Weights of a small contrastive image-text model: encoder patch size [8, 8].
Rows from block 2 of the image encoder, named by matrix and row number. Rows with one number belong to one neuron. Each number is 500 + 50 x the weight over its row's rms, rounded and kept within 0 to 999. All counts start at 0. Numbers have three digits each. After the name is the row's rms in percent of the matrix's.
# gate: MLP gate (encoder.blocks.2.mlp.gate.weight, 1024x256), inputs 86-171
# fc1: MLP up (encoder.blocks.2.mlp.fc1.weight, 1024x256), inputs 86-171
# fc2: MLP down (encoder.blocks.2.mlp.fc2.weight, 256x1024, transposed), outputs 86-171
gate.331 096:461516550496527422530501395592481449503528517412530548461484493454503453548522500483474519596390431454432539517398411455458533522554568550522533476421422449531533499463411481497471475607524464582516521531481502471433585507504416458393433478522438484549519505
fc1.331 085:463535441522530531538565486442522453548523473520510514519474474545453472564421509516508557587435532478432456479514565510563500437461459509549488452509524420518426481495544547484462596509519473526511482465568381435531530547459455489477488428544457450523506429
fc2.331 089:529518483545526570466499517482475496512507500497490535449463432508546426508539532492567525476493506513585459400493514413532512572509527399451497521486521415544496479515531512554511493536563533427588478448499411537492509524530522541555490543476525526502466402
gate.332 054:450474435412404459561539510529471576455505494505566572562495511488416511491448529409542486471506433556506466546562456395508474542450572543497554430449502519476567582436459494468396504474500494522535585548537604502492496538503460543431515486485496484498553483
fc1.332 050:557513539456484526552465538555520509372515468527504526492503538584438527435433560505553494508548526513460438450523497399387515479572530465453458510412513460410568468463599518485463551554519483602512519499464543513416468508473482514481430438427505504527473369
fc2.332 039:507452482446568440532510400450508580591525544601448469542546464495462568518497428624391572518468563513479585540465514551547530513496468452522506580515556556532447551511425537472453399482593503557529548446506513538464541578483414503495559582544519458488496526
gate.333 118:414455443444503477512430424509473545559454490532517533456486500469417475490496492525488492554490426487458483434503530453482451478536584550508549463420438504482510468428479534396459610530625499505412500529545543431501534551453534495426455489539478549560459474
fc1.333 127:552568576573442470437504538448546487462508455425509419509509437471612521512521413452454484447509537472490512550551410583510473562424383461467437540526533503442445476545526490563527410533444473479497533526491460500553464461561511525474530529475503548472539643
fc2.333 126:514506574544514573540513537517487535495516460365452517565483466555441495449488560482639425576511501563528495459550511533477477479557537555521556510507547445467507507485541478490521446486434575506427440605505470454499425473475499365584499502469448377515540561
gate.335 115:550515447491533562543509482480543558550519544604393501430506477594605510508455470595566522514502530545554492478487546503556570459463434441469557491487497493540584433546538578476495581470545557395565412511447480549489484532509496470475393517436480449542518423
fc1.335 120:492480509552461531389511397521533458438441514538565452525506575487570566504552505518463549474505489381460572543394533573575523456504515492491425514543385487472493539609492516521517476525537472563520502444528520498485477473419480465479416544512508523409488418
fc2.335 125:465542456502458481683491474428522588487497476475482494475467556528437346525563460448457446455535405558532430480533527539471496517485469522515545519456551510453510498394503512498541524450449594512519503538554404491442485602450507465507628452497426445534432529
gate.336 073:518517439469437433446462431518500497517496501427531520518494553425357468490469423481467519665444494454471429448626469492459473537494484561534584558487441574524435508461477508458540442478483462516457541530581450471525542506446513490415496528472532575550461518
fc1.336 061:460584506588517469514430368488590481454533501501547468525503517463440474470562485525510567604498551476517477485584429534540512586501420534457531516645468553524454558525487572501582482481559483446518516476536461429486550499404468510514524484514488487532495566
fc2.336 046:547479462454451485464441518593426522458531609432578470423462591432493429556492548393434512519535516498568551517456450541558477448476515508442393526543394509578582516529498527528591504505577377477560512452511476533526551601499560597501463515551500572523495497
gate.337 150:534491540506458508435408474416478447600535576524490454537545527529372446471479406495525424469444420538518458522556570465494464551455488483533569583560479506434429506452379491453455457436464445573499569508495440536477560431388387505422465523467518524430511557
fc1.337 157:551527493526361469578478469530533538428502529442541482414504545518370504526500486452472529621547500445497444470627504477537502468480443437497541459591487529490460463495624480501530439527550513493466463463530496388459552489499504468528511497457491495476500525
fc2.337 151:459518485483563524467432472450460436529475553488489477474461570382472529591462462496394507577462513467547499511467504455484494514497449427476505574525395532460460559488452596459555479526510427515468612496497523555499506440472473494505487554581575559462407489
gate.338 093:452538551462525539417486482517420578590554524589474469519481493492514395454478442450495465564455407508452415487516511545578482498491575503502564468480460425404478468478542457517552549473484454581473485411518495591526346518424440474408497441546528486497525470
fc1.338 084:376596541492538485534507554514503569534545533525509430480493473545574521427493508425465479595560437517453452516592481493553554480469489498544471438456503491413512521569594453474463560461469490535441480455457508509518350494448451542441534419543449487429587582
fc2.338 090:461475496469499456503453491564509491474530456502477539412421434459469385559574569465468470497475448525477493526411520524516481494463533466470441495487511515533460455441500451478574490486522499465484542576531559520469530507528648488571486497496462550580504413
gate.340 102:558579510498525445526432443439604457504397512536452474522462507494500470512579479484390488481485506539465425441438456538559472482531622539553490497552467525489493486465407533511538443496544494464489471495477480571500453475455447577570508381487480470537473543
fc1.340 105:550541460496562520507456527450459561559498477491496482525492468526456330466560498464526404540476527578546430362494496340513545652521524440419484524464488478529483500416574527543453481365529541502457506514461454511467448539495482517486499475472540432557536510
fc2.340 089:442477429419487480524479520538410424531415535518554553510572560534489607477421519525546580511518517479536533479463532530485503489524528584510435484477505485516439433497480475495497483558481465505516514521460480524527535516508498450494403580454386475482489486
gate.341 098:488501575439409503518506499477529369442454455571562591492498569496420486496387484488564481483435485474481421388498542489515481401431590487570559450424442522480506483468546480463399511559439501525488517575519601502461413450575503488455501520437455597467443479
fc1.341 107:476476461473534606475467452471440487641568499362399486476580535522498431448538564527446500554510505514476563573456393573520538476542549557419474571546524461440493510503477473474591440464628556479545493541389393515532619486445432431483526595553486407496528549
fc2.341 106:435492466549503489514515493524456580439539490567622461545502504440560497595519605458534576489596473469540469522404479393456565475572473437435484527459481495501624447598490461563470572499567502505455561472539555479515489571558579486524502508550542443537446492
gate.342 118:528506443500520465520446367545468499571454461459591558548458515457533503446441529534517466536436458458488525389460474474559489555530632574456504441438396404507467530457452504507535456503487473557544519561535419446513513456369478579486454502514471520485509477
fc1.342 126:472470457523524404442447476535555519542460476581514473504474409433613491438453468507468597387422464501555612576509489507497556495572517533514445475446487561555532512497420525493517532457421468392537600486491451452497484543511456612530405451473525548468491498
fc2.342 124:498490569467512603610525529540471437473502534509589550492420545484517432466512528454540494529549554463427495492515502506490512517504527571463520398496614403566422467497512477551474528477597422604503486478574526529543567492513460412450495596521551486520603453
gate.343 088:572480593545433470451600462506518442529541523609474410458443512532468409470530434487530568490562516562551481486581544561524440508454517528453533468559491525481549428499469517520503526486440446525416541462643484515560461538332445499439513457400477514532452545
fc1.343 087:514529482461405513546462429504558546593477500503495483525523515550484503541499505503520483600505564472496424456506523555519587459405461480482601489503528499517546509565477562340473443485589512486459526528444522441470458530539538536464324497480491457504469436
fc2.343 098:514499548477496551499539477534600468600566590538528538455567478508518450478525579545469454423427534529510505420430488461451576568582579459521406507419528580470499554397499531510529445483521438456386514485479431570549465520563458503595586569469453514509511511
gate.344 057:503500440485496386552535379474478466537385534548479457511493512471385444522485509414489479509506487451521550504506444515489549469557538584567527475463458472451501413460491514470470512517520523532502551590572540429534495534393428507482569492485409554489438485
fc1.344 047:458437439575523526448484525552489500569580521422508516496470498478505524539499611505481496410416475451453481509489406484465528516479547506518523581539447538528496556615465556461609425508425489375509485591457424461492529519458537565534528505492506497523471377
fc2.344 035:524544475442506498536525528493549502555460446554509485515493584509422433447469551448524437536512552482561420406490499401543550427558511536588525484471564420486519541406568493473445399478517594476500470421522510498437482453494545532489410410538586538516452445
gate.345 101:555549509483495479402533492475508639527508480465526476535548493552449497514531586543483489533594523570485541485568485459410483499560509478516460471478536555424539440562601471483502505426539509532403529523450543478496439517530464513465494468438583497476601543
fc1.345 095:432456550537534494518533602575505538511547455565502517526460487526445503550444456448570572555469487527451446485549526560503543544400453547543572559465474458443410423479456406485474484610439526508434463477464450428452424553466497469475472461488404478425420490
fc2.345 096:528532502544509442476564440454433431406484547430577480429407551528560456592531554562507401347555489582582510544463494497514463495524557480476441485569583418563556491515474568470491570472555516572540492496471482537487543430581511495526571548511527573524542540
gate.346 106:503525506486458463505497555528468508433506499508505570501378480477452514515570545471545549498477527492398522492469471487512497534547449507456498429479442547515507483446491462547552561491480515514464475512573590543570537627501547518495518489403618548588508507
fc1.346 107:506532595447473446482591519558382511448434512479573583523516500498461528577439537435544498447494544553476588496409463494454453491497535560508508562513521513513565503417514432569499493583532481505471516562510527540428419497560577434507450437543502566594496465
fc2.346 100:461445468524477532436438524563512473532531549516514464467488500416497415506548562431475477539426450476482541542500494553474473491506477546511485517487485516484420545536447434498491498434492360509479522480439505457483597437406436625470506545501534489421474522
gate.347 118:533486499467441572502543556502471442501514534466462495484393549522509451487350414531516528418515453575455523479532579500505505486523561528511521440512565494546563482419488493577542527543466488550438493458567456601527504526474560432426409495526500572502559500
fc1.347 118:474387539463483496487523531503467545578491502549492599448521487513488560463510571461609531534581480411515513567639530473500435479486616525432525566516479444513538406463485502401535591507544524493445512488446624435497552542392453512431563483573454566523488441
fc2.347 125:528502533478467485466449465587540465378566524497587457514561552521472494451451480444412488542430425529462484414531526618543545538508454471545415449529410509513441457478486504525465430493445473483558467469448502478531472509450433403488444486517480409531483506
gate.348 129:481487515471481493441415498442546484501561557510486512548519527523406470528425380516441450496544439483522416508520560499610472508486451475512445483573447534496440449474501528461479494443550467517479563488588551440499616519437414510508376520519498499452481511
fc1.348 141:471483524494442517513588530511458478488455474480470520509485421497535436471518575456528534440457499511514615544366469505427543506640533532427487489486489421516540420559476414550528554553446474513483481542453457528514461581559515451485473488408460462539547542
fc2.348 135:474455666562461600515527484520519551472478446601491467568487434542531471426517523505596494505408462540429452498502488412532574498477568385531471425501589448468489569490509414559443491446516524515463469488579471479413397459511447439538483513445501505551543492
gate.349 109:506460491533569492502443519471480497496527426516468500565544551423510469411478525475444469452495492495536481479536444594494594574540418513453494566523587506491447469504462576463442484475633478456538540550531499438531560518431456552463418484531529496486440604
fc1.349 112:523419449429555469499444455473530534509574496531492427453496515449484496476437430508477512587557543502476465391577500577493482514466442528540544461464509504444514518488563457386480464548597493516477481443507518543604602522490473532560516548523375556495489569
fc2.349 106:499575504509448568535520494466445357533468545383664488529483501491507498542516587549356468555457538479455473459416569486530531526563509522446538492486431507541408537574404521464473491538535487516526549531477484475440538494501503445445557564475520479493450535
gate.350 109:389477581507572433531510493435528473565433501507410444547446501534497454346556512366485467594566472442506496503570488552591470445484598487491538543621490395423451486532484434549551436477478518519546494407514510483538494476446400530502453396551510507522496475
fc1.350 111:415450533503529532569504550474487585438567530503482560407498452472584493623605614497502509495552489491416516483459476427403471481615561565479574541501473507399445496597566460478419532572580450503634452551488454528505493543551542605511542568475450505475521479
fc2.350 112:509483461534501529462525518429523439540526417528456528523517496548482411422436535556556335501525484493529486384462607480480509501468488523527549450494502425426520428488562481518530410464428500493461506566501442478515520492559525366592387510511432365529504509
gate.351 082:570501575481502490429480447493442461416524531497503536538537502528318530470423474466508422565463434470497461440600511517516394545435504517487541483476528472458541493414558419494509470487488508524484521557450448476486523497393498489524394511512517544495552542
fc1.351 082:557541491468414477541471364489461473470459529351498440548563557514374494499506391434471481465437457476500485526556431548479518526564506534465548477490555543472552482394512439475620455379382552572511518536456423537481550455413509464502491543518478518514503476
fc2.351 064:422531452487478558483524512487543540403596551575468486340402415463545577568475543490403566492443500464474530503409423463493560564536445423387470517459454509527506582604487546473516483597557531427487486497483550499471497506558461550570587561509473534514446480
gate.352 118:466502489567444475399475429511590476634539482579474491509383520473532439466559599459598449566506504437506430443550487523535553536516516520540399485533445485482470492527467550461501452497515530431521475468522472451535493537440492540516520488502431516459420481
fc1.352 120:537572510382493519462431493488496432528574451550484501517560491480484487431536585434642459436505471473529497528543483499523479595452475475420533513420510468460478513539563411428514423472501480545464479533383535523481511483455365558457544522603455400383553603
fc2.352 127:447417565530451519522626486567474568529422536504517480537472545539513586566473385611436534561530504527478515460482588492522541476515502473541505492508528540563563494448390565525450503521509577567497523495502514539505548586465616390538497543453481562530405458
gate.353 088:437497459461469480541446394490497471474505562413528544446475458511432414534504383453436517498533474501431506542504524467463485434622474579457597610500508516502481424461489445510530514490500457546595535465518509550463534515478540450496476502465506481512446498
fc1.353 097:499544508558464522564620595553446551501458544404538534517541426513538485541455483531564579445478519491475585533449500425393597509563497395506524510527536564551495469459541518505547547525416505531566485501444536419423537541464496479554550527558491446512540393
fc2.353 085:559486490488521535429461457360473595515466539508501465504458563451514509519498540489462486535483463550513439474390607459534579554551461451525483513416469514490563570497434495439508481500549516490438510530505475502435472530476467496429429583491469621495459524
gate.354 107:521439497502519464486435582438514367453544535490535655455461507544545465471471438548494435501542475569466395428517568544475543513516537498447519360441531501490503449468465484527485518428491419635509533478482494595532581502516506548474307451472597511441596501
fc1.354 105:384438480457480450650451547513453571471417532529438470394527473489504509560470509454472546501521482451462472540653438443594530539437525417476575462536529436519523485460496500482557536552520552544498568512462566494445571548462525543499532498530513572549515452
fc2.354 108:528502559538465543506510538629464579481547492525535530564581466523412493474498539474612486544482551531488514555505473593476561485530489463517445518504424487495464502489477500492558418490524452454515434530457481381554466445499340436484477389569542361550535493
gate.355 092:501490560453474503532550480435387550559476552422556477512463494492403439480565510543540477499450439590428544458447436537423584570550579468512546542391433496396555450411519446433478535520563554484389489478516496533537537528441556501415447473457494515484487458
fc1.355 075:531429408429504506618454476526464574518552572554530494489465507507490482520464514468496527474486475526500472508522448517438511642543441524468603507405434513528554521469569527387540469552599518448442456415555459505544509548441511571489497476524520486422528475
fc2.355 097:505465492478496457448469497443525509480508481534463504481483488474404494513523483495410521607544476476513500465507487507503548486503452467539551512560486456471557521495428580502476516567499485467571471515512540428529464497468521503500496471430514525469432530
gate.356 082:408395505474513496641478445473497490510442492547460464408533484532472420569535476453532492506447455483532522492501466493473543568458475384444561496473505452483458452493520467432411577477503538550441499555419513601511497459499477468457496548412571469498559575
fc1.356 071:430428441544605528419487477482519559480456403506482476525531504550578506545478422600613461500548494470491452420495502549431591587602519500482385471412444480481492445444449494493517570506486494477498505472471482465436517496553494513532393479555546410380486438
fc2.356 076:562548545403496645525620451464529521488530458546459454510433491507480541421504517498500488435484522469481442484488537494485425450506478640559578486507520493442510459511558580530406406589451539559453420543526511550584479541482552453555477511511476569486535537
gate.357 069:524453562461488461452543504510441540606455497558504503541496489503529457574383380517530409476495511556512465431542533507467476520575507573582555462471496491506467390455513455586546608427498429528369464538535593561498459492403491516420441446512494521499555468
fc1.357 064:520502466511589495447563460505510560592448443618508465584520466492483488431396515485496438486539440538505385368521509466527616523505428513565550516462492514486418431493556501585529564486447523527456544490518579482414447482493492487511530372537551476564509425
fc2.357 060:506375557571476493431516480499493476481556515465467515505468450447426429472589552554589526385415491531448457481430460435451471467578558563501560454485485480432549503496473496516457423438424483499515447551559458495462530538552527510498480472550525464427467536
gate.358 093:582437391517502450490421518488558504505501565563468562511479482478499473491569574495519499564570430553493466507581529456477505522500487497467515566578488562460548495496529535477524504455517480446380464473611427503593458635348568595424426475421513554570519416
fc1.358 070:454471453564569492556472458517548615604446436536533469588549515475594573489440507558474520564522457425504452506530494526486522492503492506382513492472478531512461576519545558456475523515501509503498517537487499464495532486483558503429488479599536542402462488
fc2.358 083:562561492485480436479385458522523520416488525527614564489490528503462501507523452553458506591606499485470472500590476486456562511500425495514474535468484483493503471511440531494546460416459419482441585482447493422452550498402474518543432444472437448479522428
gate.359 109:514476530558510525536490553566484494455531522610451639480533513458526472587498426467457528481407473620471457468558457535449534470454457517411562559526472582488493505459437523337511498466508475542565487655504612474441480583414517484444451570521440480470516419
fc1.359 108:494524471551497532553432511498399495454507508552484465529580539470552464588558513434501492471422522540462487510412469475480437543518503489483562364488452483499491506550549441396519479495588475457516519611502485507488506474398494496402543535488411470543471499
fc2.359 118:529513443498407449423545501414556479456546453376548513588448488471559595365485534414534441496556456475428477483466441601548532498516545487503417442457503490483453553571594485603523417596413473464473473453552460455539539415548442479503519425542566592517554465
gate.360 084:482516490532399489522432513448464480508483495461570500590491505490510498432499480528521429401493496487527529514522618459573501491461448482543505545474519471432608416333599493488533565524504504512449588506583493500451521433425476496442471479444508473462496601
fc1.360 079:529426581546477537474522538470502469482488520472490548443436506507489484504549432465537533476574488504449535518464510496548625539455433445518462586534468451522538448402537498507590467547471547453496507397502440493457514530577482488479450519413508532551449468
fc2.360 082:434595507469534489550472505600482561435534565539558456504680504555498553578482479454507558480479543379544547563583491415506516463459499478551520534517517536533540516434492407472525525449579481478477470448479469456557462523408454501488436494467455503493501469
gate.361 120:516504541443424466534524508499488447487456447443561459569512507484448423458585554404398384513528497585417530463471518522498539451485566529524510461500541501454493407513547475487426417494551485560466558538511576524444501477562527477421455418326542556574537560
fc1.361 120:537561482438442465573508481604519478456557482470487491469493456494500464496640584424401510509590571547474517506427398503544550518491569530460470452522532510489445414596597492490468404433520554466559518539478529541490508444558533442446506434411481474569597528
fc2.361 121:457504485479424499395484565428522493532458481566452494494537467464562562516443524516471514504456507457447420476391493484550478459533493517448457522549449535456495493524464493498522523494554506448500516587494474507477400481595522480543501485511516599485348507
gate.362 144:444473423544557486467500552517388569536530393501496499493510472431463492499497431523533511504525474466512589521526556545396463523486398488496535457581490457560439508499468490488513534481510435471466518495488540363568567536477458486501451515555596447508446419
fc1.362 151:555550527517460535463516527497545546486425544412447513490549439554560515433489561556526612444482508558570489548440435517596572376553559508431418553484500545513449459568470527579505428485537563420609469461461415528448515477550494466551477518450532500518496487
fc2.362 148:453522470456474495501484484544538496469502561556399572535457509477458560502489484475560356508513403525500528596567502485486458513461519474487491557484554547476509570368543486470498494514514462514459501530399535525489461486537592497523527388494467523508481469
gate.363 068:543486509568491431478536443492523500520576496548516475473490458468399411456494428460378460515497508594448500494523530568513505485582476518544501584491498498402546452395512551549522499517449504516446473496595517499476528539510470494410565402503551537441461486
fc1.363 054:467450479432521504538452430509464515514485465492507403591481555498545566530533523504511535470543449415498573482439477526549477407425541511457437483534520443530490572608524503429499535456706552514529531483459541498520489453548455395507452583447584464536535526
fc2.363 056:478598577599486417554454520495549582551507469520538548512554442474481490542535495480542482545503572482416459505500440533501495512508509485562459521471475455479506460412488425533591489468427432500497529513477454482464468582391401479490587395438420482449454456
gate.364 111:466372425493379466483436454516534494479454459548581545540495549460366482441525523513475444554518492527420469464465555485470521558542517462433473454455461495404482474492510525428516464525527435500431556504575553447387450516513477519457486451451536548527518431
fc1.364 113:554563617578469509516582545495451520549459458484528437509480448451547498550417525484576538377466485499576543490514455466542493465392535516589518501494525443576533499486501482535462572558491526496449516502536449498502497521546532459523527542485481595518447513
fc2.364 106:567496473564392502444494486489420588593489493549451476485566463505453497457519482537470543505524463526431583506543562443586515549483514479542484482527487577485404572439568560451496506562468536438487585535548556397497478469520530520455592524466563580450477495
gate.365 096:444471411477557495522523494542567540587512425505521549611504496548468432448466534510587529489489475461570436442494505500479495476565466532471458444495638534433427432483504478467488426420467512461511547552500458433557600571533530551487465491507539462513492433
fc1.365 100:544415518525539538479505598468523456422444477539456512445482582518476540550558572424460510487456490484437529578451503550546531533483468504542449574492471519498535515529435435533526441477478479531540450496399521525482407471547531563555513494456499525417545528
fc2.365 109:487550493432552525414536435467497552482487485443541550473554582509477560463483409573455514462502491520452536457523497497499515526476523525494532466471454464498475488433455569487468496566423478570524504505532398540564422571471486371531422486515428504557454473
gate.366 097:398511568478534466473550544391500451477475496456536568535509501514420481555444492493478435609521527567482397459486529545554443482489555544579579506473606433458405494444477430541427465515536456579413558519596554521487523529530433493512445511469504522550456475
fc1.366 106:447464525560469528519591504527432548519371491462529482431508511509418483547579464488535509531464543447494547519578473458488583490568513512475585488492508415550450471493592431531569576525411474584440416489549464517432429509499539486554450521484545505490453443
fc2.366 097:502462479593554430441439512468505458467524436512458511503546497419512510428536508466498516564503434527503459586532479480465481444465495373526420605479492520446524644532445464495510444494557431399508582465428494512519428407494394564451482521572546477513471482
gate.367 146:391490408515499466558483495412519333518459479520540506496479527475497456450499588516470453506485522503523513450576574486505494548486538492450325452497446472540481417455532498476488651471544531529512747443503481504491528506490455548521477513544448488572488496
fc1.367 157:594462549476456523477469467617464654499521535515483544532524500472500482514465411486534512461506443499455485516428449500435522473563515583576625509486491568401481534479487516415492374518459444462498316590535502434519475526450538518442551493504516505441527493
fc2.367 164:517540406449552497486522404450461542457467514425459538452526597557549405468559480537451413522592476454549589527573607478492505456505496435570522434437574539485465533390548493476463568384448577497470493498436473499442556527447482517453515556540463562466526476
gate.368 118:555507519410548513545486521561483602534516491531470560507457536515437429473465424437520412461497417495439430465583530528513462513430494470559563525474506436327491449437473423459480434481443474513469483520437506426481485597457523562391539408538443444425457492
fc1.368 123:595564520489530475545535550570523564563492486501498584548440482525577483471458481498556397467482558506508399410568498548599557426443555446497555490397561466444473493485509508499495451526431498447546503554527407416447496528460472561412540412518440525484484419
fc2.368 120:401514516518539542566455445572534560509518493531457454530573445463489535489541487510375563517481469519471543515461418508418452569525482586448487538559423516468441430539371475516559538531534393484527491419461485489541510583460459388521406522456522402485408458
gate.369 129:415435482492538453545501503520416559544563534625529585486490494491527427564519490475506417469504504476449453464481466479485515446519517541492590525532495450461448477481476499419429566494482478599522518513581529453499608499508504590386501493621484549480466425
fc1.369 134:497540522556433485519385520510495528589508527486465559493514496499486462568431475507525470554524573591536488450495615494522547480438478465476448482458486447489467495451567546423581417498612522458367504603447624447450460460521390520563463567444460463465489570
fc2.369 134:474508514454459409545451481549466546566508454565567483566466470544505535425547570448521538497548509512381466518457329526500518515632586489485474513425481451552456608503502500586465481514504546471517498453557552534488555523551504542488550429428629605519535456
gate.370 089:580497440550395500468427504460504437584507488547517531574490475483516375444412486437494543480357487524483449469483478526535500504499526521446504510464555520498585540497483534563555476554460471517390555536543488499467494523543469592428478448542570495536494506
fc1.370 081:447578443445483481488520536504472519514521533486464501514468460519441422493499438387537527481533544451590443531422491551509483409551453508540519604583483475474435422545494449572467417490550514458540463478536581472469520449505507531527447423552494430534424511
fc2.370 085:591452601464549449456472558434479529531531502554478536547514528527532566361534531560427488448461456562513490458498527501511493528518486503500531504474530503561452551469449549578416412427434540495554442567426534516493489610522502515527493457446483553446509532
gate.371 108:516448478446526418496516520512451564454504510484544542461449430539545586460536524419619512479518418539500582533450493607586529498444461479497529571455462455547533473544513468600464540552457506450520502508490410533454445512535445552544542504520477473498455532
fc1.371 113:466406503513538551480525435493523549513550529462524483451517508479451495482592576470528558527359473513613615444492474456445467509539574538500498624517480469506532480469481510442434432469503507497508470473420520585497551579412521498532542620456381391579462516
fc2.371 112:489596457530454502535532456471566497461489474517502497554486560496541449541438390543480448518644506485497445413481555496493549518486472452587460403412430436454516446502515525533464547587472510507412478458578514479617454563489498425569440495448465647486496470
gate.372 105:482512438526467502512487545466513457506556507539453482573513524434501426458522565430454490547515447465463470512516491531484504499471516519468530485525488467474456525518481492485498461461564453533479537488497459438504619492540362457359430500452510469459479510
fc1.372 114:517475430482523470524456498475522450480548485537501501460490513462546400509511518552447450489467554466480424477445518422528470458504550530522475512468470419475495424456467508505533541450526478592505471567494553570489431468504414559491533465526415393450574505
fc2.372 108:507506521478478558415531470531532478537515472523556532505488551547574531496446498524552476509444544517451490468536553571498532551530465541544461377494437540545481549495622531493447527545532520480492534548548500441502542455490473457490486591459471542495546557
gate.373 100:500449526473452445481550497505417475496488527472524462419457523541441424487529511444494516566474478555511550482509500500507515460445533518470624557449521439519599535483456502475519405524531539541487547483429500491414515518620479426439489488474461518616554455
fc1.373 105:461494557473544526471544596501530492566529463519497566491503425501580513445524520542539555534486473505503479513497348534430479429543575532542469547412422509481456473583480455561529613538536441414514430509437535528460410529492475474405502449547493442507419474
fc2.373 103:559557446501454457392482378512522471455557446438505490514503506552474491543452577586446442481458581516525471527534549483508469458550561440539476505469503569492565511504636591483457388513540571487406538511433519513523551584513574564552509554508483480486488438
gate.374 125:535596536455449497455452423524536465475608599445517408469451516484479445468525581402516465445552471462511446493502510457511488497555563518483413506550500532430501538575420451363488496507558452474443503437499486568426510521467387560533517472515481482465531581
fc1.374 123:512523520460456508491498479498517480471514522450530456534534510530452505502427536474471541435464490469544519495576535523470493452527554561571486559561478526439521455518485504380562485501537499482419513518515461462487570535491456487466493495484458466420480510
fc2.374 141:560526494408514428509410544492494514469471515449532504510501525456478457485496544410504424534522554560453467540507456480513488504540475450507543508521555522494539473468603460541541477498482505503521518570544476530439404423534517547489491462429607446508608493
gate.376 111:470479553414402408462448517493456481559459536508475637437454484521491448529400397443440506490469503546516524465546572532467473385531546522519564475488526480525520499360536479508530537480513516542443470537473641600486486557450515603530394537470530474495564528
fc1.376 120:527501451516545457588513448537529569553479438486512469457480467477398467513493500531452593568489509465515561579573543557439420452482438517489521536546491468505517502550462555459410477525617466490478561479522399474467427534516537477491585506404524500568442427
fc2.376 121:548489430481397464331480479435529482440534529442432530464468513538542456416509569472509455460555470543481425420461491575495524489562461465514431418472509539504384530434588539610455459493467483472479427500583490521557489571601531547528468530514580593465447542
gate.377 085:441478525470533478544470448471483541492494422547506519477442482509418458516508542532510449645521452412501520420468570391438401463524583556533674539537440413385489401432518541468400455478484461505542523500504536436483496412454490515478341499495577476460481490
fc1.377 075:482458592432481544478554522495458483554507521470469542495522550483507480494482485474491515490456434564446390404363511491599565515424430488487506440471551527528539544494372474548503435503482537464428542509479477541508486525623540491534476484542453554518486466
fc2.377 079:490580511511582431541488526565509593448569421399544420514575472511549590457480493394564621490544504506529531521554357557522476407518499511534476542540436482460481605556495443518510551493482508489568387516572460484490500450478518493452469493454476562559498507
gate.378 104:436516486504499460538490464481531546541395573514431523476504469551501387565561635484523516481445463513471421438523449510532637544556497442486465528476464547466503511484452609468556443519557546464544582497543452387497447567484466559480530530545469573445467410
fc1.378 095:540576583578529447459461513504570491545515482524511409601536527480564413527502427394484490453484471578513464469498488519538448430471493495585522537433426511502509524519480498532483607526480478487349506540597549530437402429484564565485516440477574499547434575
fc2.378 108:512473483511535515471501545560450413528517580528511580473581561490573401534481534508542493493500608483530481450454415514446512455553525529539491511472649547501454522482508466500525558384476461445497507526404446612550503552504450529466465523574468526515572481
gate.379 083:459526460484499508594454505494454536536494574568470639517439441519496458494456581506505437595502473522536557516444535470462486495558544579449548499475523523508445518383504534462489426506479525542522469474516446506512561536402489493483371412569515439498551463
fc1.379 068:415470575522516526511393448441494616549539466480527485485537512505443492584464475551480501435423502580496524455525480446466460459438615469636514486518475505472552518481497496412501544481548475504500494534487545459465492441440436516536450550440424538428470502
fc2.379 073:541545485485484444532525487479496531586492558549499485516507504517463424489593554571464443557518544483595459448527463444472507575535443471406432483447500501569430488477488536584494538496500527506533522410428500534510581516476442563506588427524548501506437467
gate.380 121:543400529593539484456456406496490572605409467539456549430468479511411392456563475575555475594551518563524418482580542452440559462548455495468545529539464507440536475486503545434463607461489499454520518506474493538475488601440552453443465480427533502438521511
fc1.380 123:457547531406525493512502555512516440417541473536438548439495498546487568529480490435409541502449512558440486538464519581526471412509561509510524516508464509489486501500509500434480412597434566471617387547453623602561488489514557547550487526467489517554545514
fc2.380 131:537472434523541490590546520458540496443473476367478476501442459498497462478511481440502519541485497469486434479641505544403489485500482474542542530514544426518496550445507492465538535408559506472500496499503439465499442556464516489550585519406460474572527502
gate.381 110:492528484453559519463479445467470509432418514483480525516552522571427475547566558460573499598562454464434413493358617496463412497547529525557537423432470431428520511496505446437502552497531551576515475543563531393465439527500535446520542537505433462512460551
fc1.381 112:574495396550535456502470550549554541490436478522507415537466507496521553426464544498518577542590558516535437470572534537513472446406499514486489401555552542520520506542589578459429400523489532449506541387560521410505410530528467557551515436466553462500566556
fc2.381 117:451526539488532539504522448466502478552481539532493550512501519509516476470514550527538374462441457485547476505500583466546446434478560547558539504503493440471539418389450567484470550478454549507452516555478513446542519474448458459551497453512433477484403500
gate.382 085:549461398500395465468431413516485514503544434519576552546460535498408467498492470523456465600468490548454453447534600545434439499472509543393559435408501460486536467454608565440437482541541496525401571496586538444471540577379529498486441450486532476483542505
fc1.382 083:481474427522584526603498466546445585562396489514483604563499545477499446467481533499538486581551550392477464455485480497493537557513479558469524484475551483532461579516474535498477469459537507474549508492504528459407511464483527524396505438569502475496525379
fc2.382 066:487573480348467437489464487635540522496506474595513551473519500599435540477563478429517514575604529510472468504448467463473505515547480431534434549505433538529557491503574510568520457461501564542480441498500589538550476475473466435569403478482549374607530435
gate.383 105:563491504466512520458462450473467471579512513522521473531557495514511488455522495522560504547510479493473465384424486456515555573506562546528517510425427448431608487409489520444444458473462502491499541497468549474374479501527464458407424574480551411551548537
fc1.383 111:462465563515467484531456635495425435487542458451454544473502502524543502585531443560449465494471511447534441402568506530643494449380431405436575469416592481588493579502437501548524586475577524506442502535465579468455538520525513570526546529482585518432461488
fc2.383 114:590563468546489448495572387544514553478519480510661441537568603413478543467524605413460510478509457465414582472498466595467518469496491535560447503566392546474507519477490542488463438623387438524476466486497456448506464494508492411481476508540473487502490478